Weights of a small image classifier: norm layernorm, held-out accuracy 100%.
Rows from block 3 of a small image classifier, named by matrix and row number. Rows with one number belong to one neuron. Each number is 128 + 24 x the weight over its row's rms, rounded and kept within 0 to 255. All counts start at 0. Numbers have three digits each. After the name is the row's rms in percent of the matrix's.
Before each neuron's rows are labels from the 100 images, of 14848, where the neuron reaches its largest size: "strongest on" is what is common among them; "patch colour" is the nearest of a few named colours to the mean colour under the peak. Only what is clearly more common there than usual is listed. The data: small charts drawn from random numbers.
# gate: MLP gate (model.blocks.3.mlp.gate.weight, 640x320), inputs 184-229
# fc1: MLP up (model.blocks.3.mlp.fc1.weight, 640x320), inputs 184-229
# fc2: MLP down (model.blocks.3.mlp.fc2.weight, 320x640, transposed), outputs 184-229

strongest on: pie chart
patch colour: grey
gate.493 123:117077148167127130126139142096132138119108106193094135122150111093132153167180122121118141160142109100118137130099162103154147116127138152
fc1.493 121:171111104122157085132149154147114119114114126120119103147156148154128089118138139163148159105093102171137118117133097170143092121116138109
fc2.493 114:117153103112115123083126142160146134093147107140100135137116126123138136115121139141149134160116104133115099102133128145133131135162154190

strongest on: bubble chart; dip in the middle
patch colour: white
gate.178 066:101118130110155160123141113127118124140127111122139074131151105107115131101154094128093081138124108131137147156146160107119124151124103135
fc1.178 081:111135114132128129116133088162139133111158108128118105139130108125110125161145102144122083165146150137130143164138133186123176120116095121
fc2.178 079:129087123134126109123085072116112108115145130118124143155085125157140178186143144138100158132155129136112176099139110145129156078128132129

strongest on: horizontal bar chart
patch colour: white
gate.577 125:110156157126122142138146153109176120077061113090113137124086093150121124112131132171154103126138120113137114124166114148107133124092148096
fc1.577 117:145103095114118177104089135138084130150187127177133125137159139086159128140153094141139142103080127143139149154132144161097101143103110175
fc2.577 137:132102141109132167159152180126141094100124123122126104121134148120149134061136098139132118130108128189087100119138150146142135123134161121

strongest on: radar chart
patch colour: white
gate.100 132:134112135107112107144124114124126145160137101140122107158092142134114099137103146174121116158135117075167133124190091145153111132149118125
fc1.100 120:103156141128126135128143151131078132146116133120124137099126121093101131137144127115141084073134162156104099121061180123123160090162110113
fc2.100 131:102139118101135141108148113164150105145165108144133111129108155101130149134120117134113149114109147166105131089082131125135154095128118128

strongest on: dip in the middle; bar chart
patch colour: white
gate.406 045:127089080099108140147166116102154169114100130118091133182104134074163144146145121152148108102154096126144183128095149111109124125156157088
fc1.406 041:127119159126121084123134110116119120154124173155156137138115128160131093111148116090129148112117154138103140162087087140102140143121094124
fc2.406 045:127170142121148097109098140131101090116112124159151180097124136156113086134135125132090122146120168105121090113156116201093136140067125176

strongest on: radar chart; horizontal bar chart
patch colour: white
gate.74 049:092133145137126156141152107080155136105141094120127173160134165088108127121156124126156088115120129099122120117105152085111092116099113137
fc1.74 062:133134092132116124153127159161166141144122099135095137083132114110169165139131138130122113114127158130155147128133098164143150122126098113
fc2.74 058:112119102111120133144145190153132120149130152109100127074123116137135137156150179152127140143101140152140134097118143114176127084148099137

strongest on: one colour; dip in the middle; area chart; kind: histogram
patch colour: white
gate.141 123:147118151114129118116157149109117122095078128102151150144150124084083132129144108116121125134118108105118107156125117116132188128136117087
fc1.141 113:101151103167110132109128125138146104142144089118160141083143136139151124172182159160114153140138148108092126149143121114152114170128139107
fc2.141 112:117111134136131132138153163145109120123084131122130115126117167119140091132160130138175165125122095125133122116123141185136130164116101129

strongest on: flat; area chart
patch colour: white
gate.188 092:112156135116117170120123099136163147140103162188102122132088137094111127165129126157120123140161157150090110125125123144141110100095131128
fc1.188 087:119114152156145098152133140115083098114156122109111145148129095143150131102121149095087112108121134146183090113134123160177120150109131124
fc2.188 098:148136110113142137122149147137139156114097138137143119155101168120206102106147119120131141144107144147112086137149091136150071124111133154

strongest on: pie chart
patch colour: grey
gate.499 085:128159147103166114132128121107105131186084177106098116125153111132136112105073090143113148129115140174126140142157100098102149116118143089
fc1.499 086:154148142105139109066126119148128140047090105118088144153097144056148100080085132138116108133124141149139161113138137180106124090163117170
fc2.499 087:164131139119130152123154135180162148156120082120111100126141093140157126105141148094125157115116139109087109132121139150107118112133115124

strongest on: radar chart
patch colour: pink; grey
gate.279 073:118141145092134097092115115143103147121126088079122111109142179143135137167105115107145140208126124138142148141119134133107090098108100145
fc1.279 066:107149156121158128082131126146135137143090139103128107083147152128106137171140115143139129140098101133130157141142099081078077119112104144
fc2.279 078:114107137100109108170128120119138049138141145121148172114128105071102156103141122102096171098093115104140095130145149139126135153136140118

strongest on: one colour; dip in the middle; lollipop chart
patch colour: black
gate.486 108:135135106092133132152093144084142146129155128072130117104113104160073127118144100065104117116132126151090125157139121090080165096106136119
fc1.486 112:141111076085086116111101147104119158106122125109133145067177104156073136117136072102100161107165110144100127131167113131107133101142127108
fc2.486 116:120131167125093102094109103154111125118145163136136148130112136117090142153107114117111139096126127182136127128172142123158096161132144113

strongest on: heat grid
patch colour: grey
gate.101 058:139143095114118119118174124098150109155165096141126177102130117119078153082152143117150129120146161129160147105148131137122145074146167137
fc1.101 065:127155161127126173086147155137156113108119155137107096167140114168101149107133102118114143116105124145158166098131125104110089151128144098
fc2.101 065:139125141133145119132181165153127173108145139134066097140148112127118158143138114101179123098094136123143086121178121123158089141106098154

strongest on: dip in the middle
patch colour: white
gate.57 066:145102105170111091099113120129097114148182100129118106101141167129156152134138120168145122108131186145112091121124089086150150105138124120
fc1.57 070:126146137107136134104099164141104133159175126126142128116131176141151133125122129133103131082131148115131135148103090094136149122172155134
fc2.57 078:131113123098146146132139104132160166113084181151138078149112127124134096151123162132161110092119147083092123137134179095149159103152141146

strongest on: peak in the middle; items: three
patch colour: black
gate.629 132:126132116172180170133112170076118124094166146143147120161161147118133125151123161141166155212131167134123117141149141086137115110148135096
fc1.629 131:119130115177135116092111143125099130110163155144181115152130164119122162123101135135168131176186178124123131139095077120134123143110087109
fc2.629 125:122202151095119090150157119145091097128123153122136152086115141090127148116099123125118118180129123125152118157164134159134109122125111128

strongest on: heat grid
patch colour: grey; brown
gate.422 045:142149124138116143110161086093119113130122097133109132160110134062156119158075137120109129122109136152158203138121159177105069152130174137
fc1.422 051:146137114122148121103116130097106138108120149082139083109110119105137105134147115126109133160117098110131075131115107059160159130132121100
fc2.422 048:102150146121142127101159136086103144143086117114101130100193118126117099112111124129100115163136136124108091112122143104159133111115139110

strongest on: one colour; area chart; flat
patch colour: black
gate.531 111:123189141139122124167168159114138142084133134132110137102079119095139155085150137062141121127116103144142134128134140119148159122124124116
fc1.531 101:130175166130133130105168155106137154075115123107132115110130124120159100137106166135130157135135137154121137164158151100151168168126166103
fc2.531 111:130139080120092105131122126162093140156105131116115152110107121118146151142163119190144123103103096132069126102132108132125122140119124094

strongest on: heat grid; dark theme
patch colour: black; brown
gate.39 121:118172107112124118128130162106168108138119103111160099098146111148137147114134128160164160106138116145186131130087136108109104118120154092
fc1.39 115:149087135126127133135124135150101150164136163159113106135101138137120084127113077094152122166144104140110137125163121125115143084142146166
fc2.39 134:118173107102147109130134194133165140147130112079149105136086082128090129120132129146145124096118112112169100110144149108110091141165155115

strongest on: peak in the middle; dip in the middle; histogram
patch colour: white
gate.89 064:141109130174076108094159095142123098125156142032156132109127138132121158104165137153137118127134125114106126142152134168143125136122136114
fc1.89 067:111112133147101145139102146121102152106132128124138104114150110126121113149119131169123174162128105125139125116127084117153089112168149160
fc2.89 068:171144120122154150083113116154112151099156144110147120127151116099141096116112125119140097104129110164161145131148112128129163108103075108

strongest on: dip in the middle; bubble chart; lollipop chart
patch colour: white
gate.276 139:152130137131150141118083165111090115081163113133135151115143083118171100145119092111106066127161163140120126163092136098158167104135133113
fc1.276 137:097105166077104137112127084168139120156094121100117075121088161109120161143119126137134182150079136120128132102133119129117108153100126159
fc2.276 127:135147161137133167120117087149111103091130123105133138100077136139108149130132137144081116129120141115132139099135195136154115134146143126

strongest on: bubble chart
patch colour: grey
gate.197 098:078123137111081108121131062121095096109081129139167108133126098141139129168111129124162090116130146106142173052109174111172117123104140110
fc1.197 102:179130133143178114150111159128178119151153125138078148139147143080104101100125131150106143141153091144100096191153118145106123144175125146
fc2.197 110:098104129145090155094144132118161125109149121129147144113131099080104079147120105132156112111150105118116120114143157142143168101125120121

strongest on: dip in the middle; bubble chart
patch colour: white
gate.14 129:083082138135166111134110122135117145155108166131081123127142117120126145116117125141130122101177091122106163092122116110133135084112134134
fc1.14 118:119135117130111070129129147116133144118189137109149108173149139097121105125113121113134161123145114105134124163130143090105109112156133093
fc2.14 115:107111125151141115120139097117115114085137151164125097188121096097134117102146166131167110077154134137131132177142122092153137140159105104

strongest on: scatter plot; dip in the middle
patch colour: white
gate.373 125:140114117125104123150081107121126105109127062065138099092131100130160174162165153137130101175144146149132128122097126098110121147144121124
fc1.373 118:129105135084134132131085152111160139119143119084147127089131089125129123135151153084108088157135165177074153133128137122126061171151122128
fc2.373 123:123141122125108102112116161120120149178104152135123136214117062117170103094171122109145104130115122145108119130166127092113144113150068146

strongest on: scatter plot
patch colour: pink
gate.462 110:129162170162127122122132155135126157143109141137114155113133108180096109102161171163099153114152164114126099155148143156146102150086139140
fc1.462 110:107097111104116116136141082145110097126129123110106088138113157112124144127129095053125094164103136123103168090106130099133122156135153138
fc2.462 120:110141107147114138083109117134133109113116109111134156113162103169137147175134165156153130143096116118154096127135135146096097093084137141

strongest on: bubble chart
patch colour: white
gate.125 044:169131121129137118148136132139148135111134076135118098133115095132176110173071123116100127128129129114077150143121144145069125101176143064
fc1.125 048:155146089091142169138131119147136108137135077183135124138133088104154116117099112094136111132118181130103178128124125123083135128137089095
fc2.125 045:131140123115121123164110133080148096146184094111085143127123105150165144144129125119127163132119125121125141129099127114135127109157121130

strongest on: flat
patch colour: white
gate.619 056:135150095151136104180139108116195141113145158139150111089087145112108132123101107117079115143140161138117125165128113120157119120157147122
fc1.619 060:123109087102119148148114138145063112175088095140097158136191129105141093148125113145142145156134085117159086087144161128160107145127115135
fc2.619 063:110116168143131136170131125156132145142162088111139139149137136099088132106172117124067107156155137126145151137152147172133121075151070147

strongest on: grid lines; rising; scatter plot
patch colour: white
gate.119 088:129147141163166109117138112093118141096128143116138141131067134135136111122115104150097122144087123116052106170128170118175139104081114146
fc1.119 090:132150106093109124136113145129114186134125137130141134115131116146123134102105132117133120178174107132139131177158087157157164118158097080
fc2.119 096:116123114169145086149136095177077153100159161140130158110144087143151097147116099128129146123142148092089141133104117128127122164161124135

strongest on: lollipop chart
patch colour: white
gate.513 072:154142142115103113136133131168120136122134133168132150099143109164118101163111129106160105106140086127107154121096164123141140108139120171
fc1.513 077:148124178134094113125137129154145148085140133184157153153106164141139104112090094121129120132157106114119131114121107148129159089162106163
fc2.513 079:129156118162133129139141123122098144109142125117110140104109130121132154150101074082102117096131115139157146123162145102124121144121107136

strongest on: bubble chart; peak in the middle; dip in the middle
patch colour: white
gate.595 123:145121116150090084130111126090119140118137143141195130109122134128171112166137090111070105113143139120142128119078091104154157131152108111
fc1.595 122:110116127107152170104115144146126123146133083083128154128126149128108130135116176140140108179126128155129113134163163133107147122102175162
fc2.595 110:156144097092124129171096125141126121114120144094127132119117109117125145127149100104122080103119114148115134150062102100171157116154127109

strongest on: radar chart
patch colour: white
gate.343 120:127103090122149110171102174113142150131176108121134111142099143150158146125066118095112155150127170091152205150165103150075129112131117167
fc1.343 111:118122113168150110140126180131129121135156117112113130133128138124114131131133161132128148124155162082146154109100074097108127144097142136
fc2.343 110:087097146099161134109101136126116152106138137160153106121163143187134083124136091118126106109094115112147150096133129174158094138124093109

strongest on: scatter plot
patch colour: white
gate.314 056:114098144156127183122181066129147207148147139119135117150121112134129104143119174130122107099099077117141121116152087109151104137137125126
fc1.314 054:088147088120140131122164088174114112123139129115128095118149121141139134105099181119120161115118109102122129160139116147130160130143159115
fc2.314 057:136161086120079130124153158115099134101139138125106125147138110165125131085130106124117153134163148111131144143111128149114144138095088131

strongest on: grid lines; dip in the middle
patch colour: white
gate.174 132:143097177120116118128122125125068113112111122154153134115094098123162137140143113111121137105111070148056123143153128133112111083147094125
fc1.174 136:129129105135150125111126136140117137150130129107146087110135074104133135105151113117138137151131154172138137112089147123168104133072118143
fc2.174 107:124138101121123129127156141122123125093112120110125117131103141135160133132138125138177100129186074118129121163193119145141106113103120139

strongest on: dark theme; grid lines; peak in the middle
patch colour: black; brown
gate.85 126:108070113119164152181081110137152094081158147132118109117115120135141097092142111157139100105174100091093104138130118121124120104156056137
fc1.85 125:124080149138116123166114145098169106095169103141122109149132170141108177130126088152129101111169151110114086152122116130136160127128075128
fc2.85 115:142089205120108136125162167122151132157141160145072114146153130099124124138087169102142089108109157118139128165125131104133170150108110156

strongest on: stacked bars
patch colour: grey; pink
gate.566 079:162105118099137164173154156124165088143114098149143085115114146143090109120138118132148117086110173103158127092132116126130153141102117106
fc1.566 084:104151138116134098099135126127101107105121126121111147158105144117164177067112124091126102139143107125160158184143101150131080194143121091
fc2.566 079:094137164143138096172130104122124118145112097163097175139126152125095102127139159139133170071096150132140085102144127137168110139157117156

strongest on: radar chart
patch colour: grey; pink
gate.337 095:081102120153184133133127109141145128153141122118129126103096115137122167137124094184132131116098160096131125136124162163123162126140113128
fc1.337 097:184109117094151105142128123066129129121109113145126122119151097098099136139151175113130130090155131130128154129150113148129135124151140166
fc2.337 102:085110150149124135118092100143091109141121147117115156106136139110118148148141098148144116090117119086172140118176134135153160093145172140

strongest on: heat grid
patch colour: pink
gate.334 081:123124171156102086124138148167110117136126134106186126130146170112121138162173093113106137164119135124146186120160126107160182103138131160
fc1.334 084:140127141133081113121113143170155133156136091140102122096154147133118136133142125109118113143127151175114169163129117118125113143134114133
fc2.334 083:136130113139120143100121099087122115110077099157111158142132120098161101083130149054158132142123141142129097119095122139136103091114110175

strongest on: dark theme; one colour; peak in the middle; radar chart
patch colour: black
gate.155 092:147151103142138138165087136131137124171129131097111122133133137108052137137082182144113122134122119116112150121151111147148116152125117139
fc1.155 095:145119095164094087123082115124173136139095127137145171084169142138105161174132153141171148109126106148140129148146094121143133153179108089
fc2.155 099:153090086146148096128146151151102132100119133139114144073088107156071116146127130121115127168157087150119135120153125138098139129132125136

strongest on: bubble chart; horizontal bar chart
patch colour: white
gate.230 089:090120158147101168142119110162127111127155131134089160122071131141108149134143134146100142129138144158134128135127088118134105136103114100
fc1.230 090:073086107154100148122181120141107145109132100138124154139113125156120100107095130107112124122102126148129150137133097133139118156149126129
fc2.230 089:147116154132104056138079110116111179101150147103144113154129150150142114141140154129160116128143127125161145116107157113099153133143120088

strongest on: one colour; radar chart
patch colour: grey
gate.283 033:125163098117127082085153165088105118096074116124127144151095080147156152096114148137135119128086147098134127124151170106160142099109087114
fc1.283 036:141172132075094107105135143095140156112104103125129145158107109185131142168118153088154137131121162113133143104122077148166118082119139159
fc2.283 040:141117152093112101147114122155138109185114113093138102089120102132133133143140131091127147115099094132121143141135140126139146126083183144

strongest on: radar chart
patch colour: black
gate.623 119:128121105147145134156137157140102129125069145141131073117123128109119144164117102130091129105133137139151121130130106108149121099144119140
fc1.623 121:098126139108127091090143086155145141182153112123126177142121134125097117087117187109165139168109129132131133122120145148146152156123120118
fc2.623 117:124161100123107129150118141136121163160094125151107096136109083118124141124116091110122124099105143115102124145197086123134103150110150149

strongest on: scatter plot; falling
patch colour: white
gate.235 104:114130150149128108134117143150092151123140112102139139102179098098149142102133154107156104144122155106116136140089167141161163066110102111
fc1.235 103:106157142147129162116087113140146171122086126176138124108151101140123082128147090110124109115148117109176104146099153141118130143121099116
fc2.235 098:135116151118118143132132106174101137113100141113104151124141160149139101118161126146135165133143150134129137107162139149097133105120130128

strongest on: dip in the middle; lollipop chart; step chart
patch colour: white
gate.111 122:114117159178121151099143124145118128123117140140134147078106148137135111134145129168129111171103173111129129162054110105117102118118125137
fc1.111 125:126159140152107137122125146139127129134137127140122161112112066121129136112124111118129132125114155102135172132074133139097159091103120126
fc2.111 123:137157131109193127122116146145139140122134101117158111129148106137142140110135123147092113100110144120101105090121122152177144066138179100

strongest on: stacked bars; bar chart; items: eight
patch colour: white
gate.529 092:134161130123143112122115127108135159084152098126117122179055156165109144156130113150125142101154145140131118120124091127129122154112133079
fc1.529 089:115138109099110157163116110131129111135159179145135128084116083124148139127065139072135111130144112150132125151115148140121121095152107131
fc2.529 094:119156149092126154122104100125157122121137147111101106120125114186142132112158134135155166097137151129136166149127159110102122105133145100

strongest on: scatter plot; dip in the middle; peak in the middle
patch colour: white
gate.264 114:118109163134147135107146122137159107136112100161133111118097101147108125119116141099161126147136099055110114144127018082153150101121145159
fc1.264 107:115111165125131079123101102122131127100139107100151186151143098102170119129117101146138119113117136141111132127132119143132158121142131127
fc2.264 102:174118137163078108134106117132105135114151114135152133147143107092083100149139163078135139132104125130133140115111147120129132139104100085

strongest on: heat grid
patch colour: brown
gate.580 098:146151164083205173122126130127134114094134133162148139099151097097116151112098148133111165098085097102144110113131115084100087132130158132
fc1.580 097:144126149103123106086129114163100164105127133182106148131170136123149103092105161125124143147129120065164168154132120171122140137124140071
fc2.580 102:124130119135075111143173119147131138166171131162123154125120182137150150141156163193140138100120128109139105120153145121125130140108144101

strongest on: heat grid
patch colour: grey
gate.294 138:131164157129138128155144097134166128189142101163168116132117091105121141127141087127115117156194135128150189126159131148109197136073121098
fc1.294 135:159083140133132183131141173123071100128122133127129126143088120123160144159132109126163141144133093138131090120143143125133092090119124138
fc2.294 120:116130120121106136124121133123148191169135115106142130115111105118118105128165139148140125127105152156150123137154144166136139162163112078

strongest on: flat; bubble chart
patch colour: white
gate.207 115:139143145129147121120089150090082097086175138116136119105145095099113119127088119126121093152146162146139109110126123114137178135117164142
fc1.207 114:125120145124106135067115140106116064106183147098120121131168119097115159107130125147126072107167141107135122114108140119127172142121152153
fc2.207 119:130152108119096129191133109097152127171112155101115144129131184105098135195100152136150097127087125096164132117117131126117123133156129113

strongest on: pie chart
patch colour: grey
gate.237 047:108116114131118127140169083170135078095169149125148100141087164128071131092149086150107133147137136137144152123109139129105138118140200109
fc1.237 049:065131133151156123141161145136119112135135094100120131039141123155146141106093171134120164119103152136114183094138104122100138153122138152
fc2.237 051:140154128115148142078159115137152095139148112175102180111098130154079076082086118117097117138082133164181154128145133127094103100135127129

strongest on: lollipop chart
patch colour: white
gate.604 107:114093134127125168055121124113123092131132140157161169117159132089102139108116132108125101142188151147113161121153138129108117155127140142
fc1.604 105:080104101144123151147156131090162091121183109149131144109139145102129115115102167101118129101139163112110131104172106137127130123129104134
fc2.604 120:159134109118119097157123094109150109131165150090076154152122120148123107133154096181178129119168113159119120138155146161112131112120091119

strongest on: pie chart; horizontal bar chart
patch colour: brown
gate.82 119:079098150150150125140158138113187091117185161157115153112133101118115140104138145078093096174131155130125142122120117123115174139114144157
fc1.82 118:136152117107137142106115145118110145122083099101146128099191129093176132136127167097112147127148110153136112106165131147141129118177140140
fc2.82 124:081098146132139156119107178107150137107106151125125139114117112129152149125128169082122116098110139158147089101134128095083105132162144154

strongest on: peak in the middle; line chart; bubble chart
patch colour: white
gate.221 117:159098131158117141097162143103123107109154125075119115109127119133129164099137124138153133147130094107147155125100099123111117086105086154
fc1.221 117:130165139142133132125127130134153108122149155136115137133144056114140126156121098162131121098108129155090151145106124143143139129137106085
fc2.221 100:130136140094119158121150106131118122146157116114139116133111104129101156126161113115141087129123149113111142117180106105131160147124122135

strongest on: horizontal bar chart
patch colour: grey
gate.307 111:151160105130164097084183122154126162131168106112134077112089085149164143105122123126121114143140125137144136113145175109130170131119132132
fc1.307 113:140108127137140172166117155128131095145119148140131136149144164098081125146144118138148096129143122118107173151104102150127088109142129128
fc2.307 125:151153133098131134119117145138149109071118160134119108135124096153121115128138101146113113151105137163077142133117142136125171129137143154

strongest on: dip in the middle; line chart
patch colour: white
gate.289 124:151120131108119114104150122103131116158141078138143145101128103139132128115132141142145161151108123156118170110153143124132166140112127123
fc1.289 126:110146121113157104125123108121129156151121089153090144136135109147142103120114150156121112101159078179140142100162138121132093096132117129
fc2.289 123:134125110131121149161175144163126098117131158146072138137135128173100121141093120106101116126126182134167139155118143141120113156097150093

strongest on: dark theme; dip in the middle
patch colour: black
gate.333 117:110146144154082160106130132136160135128122154142135157078117108098146167144092123172089121110141135139110120149039122113141170085131139086
fc1.333 121:114102131137135069118113117180152113093135092127129133100132149110086106143073157118121134134144142103097107122119116155136133131128108132
fc2.333 121:152125120114133167123122134115140143160111089122093134153156125154136119099151122137135078142124143091091138132135114144122110128125123100

strongest on: bubble chart; items: three
patch colour: black
gate.236 067:143108150110161150146128104125142112154103083117114117132093131124106127117138179171135105136116119149128131131141150133175149135113140143
fc1.236 072:084106097113127137104105100129095153096110127126109127115101142130088101131128190158090123167129087170128144157155135150156095074104107157
fc2.236 075:100145087098144104104135128130109134116126193122108130108113152114151080155127125113117138144164136093145118167119142085112111154139131120

strongest on: flat; scatter plot
patch colour: white
gate.523 122:140145129164113093133120151111122106123160114126125155115109117147088127062139123120104111177168137136110163130102112092118131156102118116
fc1.523 126:140087113131122095124184117134135115108131126104138114131120090139112098157113144140176111103149141128116134126160132128122105122187125102
fc2.523 115:127144125118128112115083112151110117136134117142147121128124065153121161111116125161069124186146130134119152107136124142112157132137122068

strongest on: pie chart; heat grid; horizontal bar chart
patch colour: white
gate.26 121:121171116144105122142133131135123110167097132146103131101114105110140149113099082150081154145149140171096115142147101117160126136145171134
fc1.26 120:141095140147117092137123129132099138149139124101120129112101104158138120103156124096159146111144123129154109118084115146111118146123139149
fc2.26 122:117109125157105113115124158111189148146089155111126156120138121154084129120099109160099122148135135112122148143158104166121112113123142188

strongest on: scatter plot; falling; line chart
patch colour: white
gate.400 038:118106087120136070145094107157166136125105116116157144112120075135139125136145129109142139145091111140127081147108106105098143126099160120
fc1.400 051:102120106119145157167119108139115109102178153129126114129124124173138163159121120198127166093093077153140149122115099073167168106135133191
fc2.400 054:089106077130167153139137119144129094136132123093131138138133144099140114144096099115115176129106077143136147150169112104100168110127140127

strongest on: dip in the middle; bubble chart
patch colour: white
gate.366 084:119118145132160129139147144131185094104112107161137147098149105143142112123149109123087097112127129072135146116098146155119148145088129181
fc1.366 092:086132124149117130109113114114105104114136115146132192070166105126150083120128160082158124138158155113118113080097139107150161121172140133
fc2.366 086:127153107131072105109116116143162113101155093141108117137160085112160101147097123170147122135116116121109103142140104126103162140152093142